A small image embedding model, trained from scratch: adamw at rate 0.0012, held-out accuracy 100%.
Rows from block 3 of a small image embedding model, named by matrix and row number. Rows with one number belong to one channel. Each number is 128 + 32 x the weight over its row's rms, rounded and kept within 0 to 255. All counts start at 0. Numbers have three digits each.
After each channel's rows are labels from the 100 images, of 14976, where the channel reaches its highest value: "strongest on" is what is common among them; "peak at" is the part of the image that holds the peak. Only what is clearly more common there than usual is listed. The data: made-up ball-and-stick molecule models.
# convs0: first 3x3 conv (model.blocks.3.convs.0.weight, 272x272x3x3, each kernel summed), inputs 91-181
# convs1: second 3x3 conv (model.blocks.3.convs.1.weight, 272x272x3x3, transposed, each kernel summed), outputs 91-181

convs0.223:108155125077082094103116106088101162109110133181098122112075075081065078147098086114142107178090091108118146116116103075116208102097073093052121119110085133111086143111089109133101125090193092123116122092092091092108115124102108103138125144097125105081123071086116125102083
convs1.223:160139136143159144123157139111155152107134161157185103153167181182176149137169143140142100169140160143130157140148167172129213151139145171143152171122150150125168128155167173130177156171140146153145170120184125143120174084102131133142180117139069155149104133114060095167102
strongest on: small balls on sticks; balls: three
peak at: centre

convs0.137:086151047115109046125123108104087129127127124111147156139116072082133051080127132149146133131099059118098133142079112116141154103114082125131132095132099129117087104109096103101081095069128099096101129123110101131119116116131151124160107119081139107056084134130168113111034
convs1.137:159158168101188215129153173139133146111093181147114114162171152143142189060118135122103119156127137108115153150193162138143179103102164129128165136120163124104145156113167111154148135144172141086146135126093042103107161124123094115119130141158093170181151135112109085105202
strongest on: small balls on sticks
peak at: centre

convs0.242:132118139105138099112066143117112127115119101109143138076132160132143159106118160085058113127122136109133066069128133138077127143117138165127075135126145042101089088087132089090132119101070150186130066135079141109100096113108148111101110046148123064129120101115160135110148
convs1.242:082120125162097141087139139150075140108073109096129088137097094111100119095133139118181132099084110079110137148130098098182102057110129121086149085092127116087095128073120135125058088111165102088154115129043077079094098125103095081141081187141130134093158111127156130063154
strongest on: space-filling
peak at: top centre; centre

convs0.179:105080083127145063103095131095102117109124090120131153103140105106131075086114141136096105111108124097117102099063098120123107093110107137137090103106125079097069093108104115083118098112103121103110109112101138138099064089109163098130096107119119082097067121100144108094049
convs1.179:101134082115116192120136057132101151132124157140119148107108136122121075093097135134139150094165132096136120123176155110153108134135144093153112092124154141116124193135138050154134080153152164073059161165113120135120103167165153117135089106092150124176116147169164082072205
strongest on: balls and sticks
peak at: centre

convs0.5:088112117054123080108109091102094142112134132099111158118100106107041082081090060098084103084092139103068098110119083049104135103068093073080109098115084111104116078102087076072096096128065097149085116077100159124110130122103094107126103069086126097098124074065140143111094
convs1.5:099196157200161136112121194138115188118138161143140112122190114167157147138087222147117117087089138109119153136069135181140050092098087124092139067115081133113093143141076130168142110127080072091176150112159163151120168122109111099120087134189136139139139143159129182107120
strongest on: balls and sticks
peak at: centre

convs0.147:137142151087117080121067128113133141120111098146136116087097132106115132087116126098079120166115093124118083067120124105072183140093109132111086129139113051103083092107104076111108136091108128138115069109117119097107096119116159124126136041117123066109116093096153133126126
convs1.147:133127139152145166086169166139117131093093136106147092169138138141134144108144142096168099154081131102111153165139147127186181115106149141089175138084139147095129146071149137119087134147193114140173136126066070062086125091073099090137146198171083165133143090091116100113149
strongest on: balls: three
peak at: centre

convs0.133:112210134069121114104095106099108196099129126150111097089094088071094131164087093096067107163106092106122133094093111079078173108097093094098094119120105121094112147087093108119121113084154132165117125094107108091092149095094166104126112092087096089081099080088110119112095
convs1.133:128136121132148142084155131070121147071133164152166095167148164171137124106146134113150084129100168101063153148140117150133143123079109141116159131087103148085154138127122160151142122187109090111121159078184102104078166073071091098136130122118072155136106107092087079115120
strongest on: small balls on sticks
peak at: centre

convs0.90:093094088114131062111102117107087120118130093113130157105136093101126076080096131135107114099117128103119101103041112120131114090119114127139100100118129097108067080100106106081112086118102124109114106119096111126102084087108164110146092111113118100105070118105146100108035
convs1.90:121181091134115184112158082127118178133114178157123147125135142120134078096072134142129154134162147099148164149195159107143088112151146105160143126119168160113157170145165082112131085139145157053076187171141114145120169162160146114136080094094146153148133152167142083070187
strongest on: balls and sticks
peak at: centre

convs0.171:152103103058139144131170118101127205122146190159096134169120075084109145162124076066022117171140112129128158169106120129070165122105127095132169179126148161128134155086162117159193152103165132212141180127139145097128132091118173127142130096121115143106122082107089142141122
convs1.171:111049093148135139119082133128121128114086101081128103124109085129150113070176174097107121123120106118106075076081114164110108082106132182119102114123137037112050101109120142177137114124076138107132070124106104113117077102118106118133116099137113079075109125126131119118117
strongest on: small balls on sticks
peak at: centre; middle right

convs0.34:132154105057116140117124149161132187110111135162097118121077088084121138183142097092052117195117101109122103111117133124057176150129165089136123138122135120106099177128139121172133139102177167194169144144140154130115106109103147113099128060130113092091086102094118132115094
convs1.34:088090107147116136083133084111086152087101116138118097132107134123092120064144152098166099100074117074060132133144065115170122087068068119069137099089077110072107119063079136128119097118153075106104126078069082076083099094085081073123096126108108124114129096107127116069162
strongest on: small balls on sticks
peak at: centre

convs0.224:119113106063159116113139136099120154110121152174070137131114079048128092131097131083039096144104086112067136151078093114062117135065105108119136124111119114111108122093105150112137116072138130172098132099138127097115124095105136107134111100089117124082104096089098137120074
convs1.224:087068143126094080113117144150086116125103103136068108099135139122088117103112135135151135063105115097120099095138127105126041078129112076116121077114124088110099057107099090092097084112096104043184107134076102110114070124120108105124051074162133095127159126139138145081160
strongest on: balls and sticks
peak at: middle right

convs0.30:098155090096142107105130123086081131110139125162106137122132050088113019127121138113120104135089112112166184155120129109137169114123091136068136109105100138110102136110101111128134099090173086109103121102137130121110138119101099106160116185103122132033114079083143115102055
convs1.30:159051121113111117146139197160142122128152121076137055137127166216153138147184125113122133174106134142120114096143185180088168105126149133108143128133148104124133087127119148132145158167153120186232123128178089127111089114113102143089159031173107112127098119124106122154125
strongest on: small balls on sticks; balls: three
peak at: centre

convs0.230:106195151074164083107071139136116167105132100100152113066084141141137178140112130110057107121109119092107093077124111114101148160072155139111068104119128082079109108117107079082155106117093150179142091107123156153093145132096144100119100063138109073124105102092135125102113
convs1.230:091139150167143121072135137102075147087106143116118083146122114144101130086145151094156101095050127068072154146133086133154127080069070125055150084081074122067119116051064122135090110134109048102147133078062085076072136101072060067139106138144112146132162095105128130068146
strongest on: balls and sticks
peak at: centre

convs0.87:090134126055139068121114108119096142114137130091112148114091108106032101117067048089037106093106146099095109107111092036091144115088102065085119106117087144102125082088095064060121091129114122146091137092097182133119123117107103100115094088086127098075135065061125134098094
convs1.87:135186124161168105128105148115145163122150142137105122141162087143125130136044191121056113103114102113077139156040112129112116117087063088105123100129079109121093073136069159153171157063020082118118117102131167153132168109123119122118131107122129146113129141131144183137114
strongest on: balls: four
peak at: centre

convs0.56:129055099044112084106125132109126088110137107122106153126094091097067092114123071107084082151090124106055086104115071086101212121078099058101119120109099110094084085139110089127109127109128082137130118094124171133102073101100092099118138088111124106130107079057135138115112
convs1.56:090112123211108170099145099120113169107108115110149096120106074091151124148182217150178114106081114099135144144127074152184112063108044152050149080098058127110067181126056164174114122103185067141115141085087139123120102152112095088169099158132130126095131131150116154089132
strongest on: balls: seven
peak at: centre

convs0.8:096123132116141079101122113089083127105129090125169143085123136130143121105101141116078104089107107092102124113115082134117034122084117149132100096105122121076144068087103121031121066094095107155091104088091139130089140109106117095119069100090116112113097110115138123092098
convs1.8:103111096153096100096124133110111134115124138118117121110104102113097070110105120129139137088121137080107110106117128127124006115132100095129140090102127114108123132144114057150077083116107098013149144147175157139112099137130127080115044068129139116090132137153130121050119
strongest on: branched; balls and sticks
peak at: centre

convs0.10:111098093101136073105074128104115122105115088105121150086129117105105093099088125132104099122110139103099094078057099108116108100106110107128076112109128083100075085126102093084119096118121126109109105099080132136099067081104174103130101110121114075104067112093141105100063
convs1.10:113120057151098137111162035111110140126133143169142147116122126112143038122090133161163154093166139095134138141171168108172111138146129093159141100117137151114130148153138087115144094132148147057048170176160133144116114166165162118133092139080144139123097165185149073079154
strongest on: balls and sticks
peak at: centre

convs0.212:099123132079124104096110093079096138094130104116131118107088117110111121117094105074083087095089127088074102100102073081104111106054093114088107095105076108075101093081071105076124105108100090159103111065104115105078119098075125088108092099093099108106093093081125111092106
convs1.212:123170170186159133100159186115147174115130177147160165163171142158151163138167157155168110107134161100177160165153168189148040133165124152138165121095135167118145155157145140142122123172125121088175178146156184149127178143114135098166083128176128153140163131138087134104119
strongest on: balls and sticks
peak at: centre; middle right

convs0.97:117118137108111061119082118113110116123117080126134140088107133109116093087101122112102122112112106121099078076093119119113081090117112115125085129127119058109058038094117079078093111095085127115110070117086106100111086097113143120151103086105114082102108106101152117111108
convs1.97:114119059120102188109172138154113115126091128121125136155102104068108087131061115154154158141151107103162128151144140073176084122161171090154162128108172152117119180141174117084111088078197141055144149163126109135122119143140138107114079171125128157090129148142157092080200
strongest on: space-filling
peak at: centre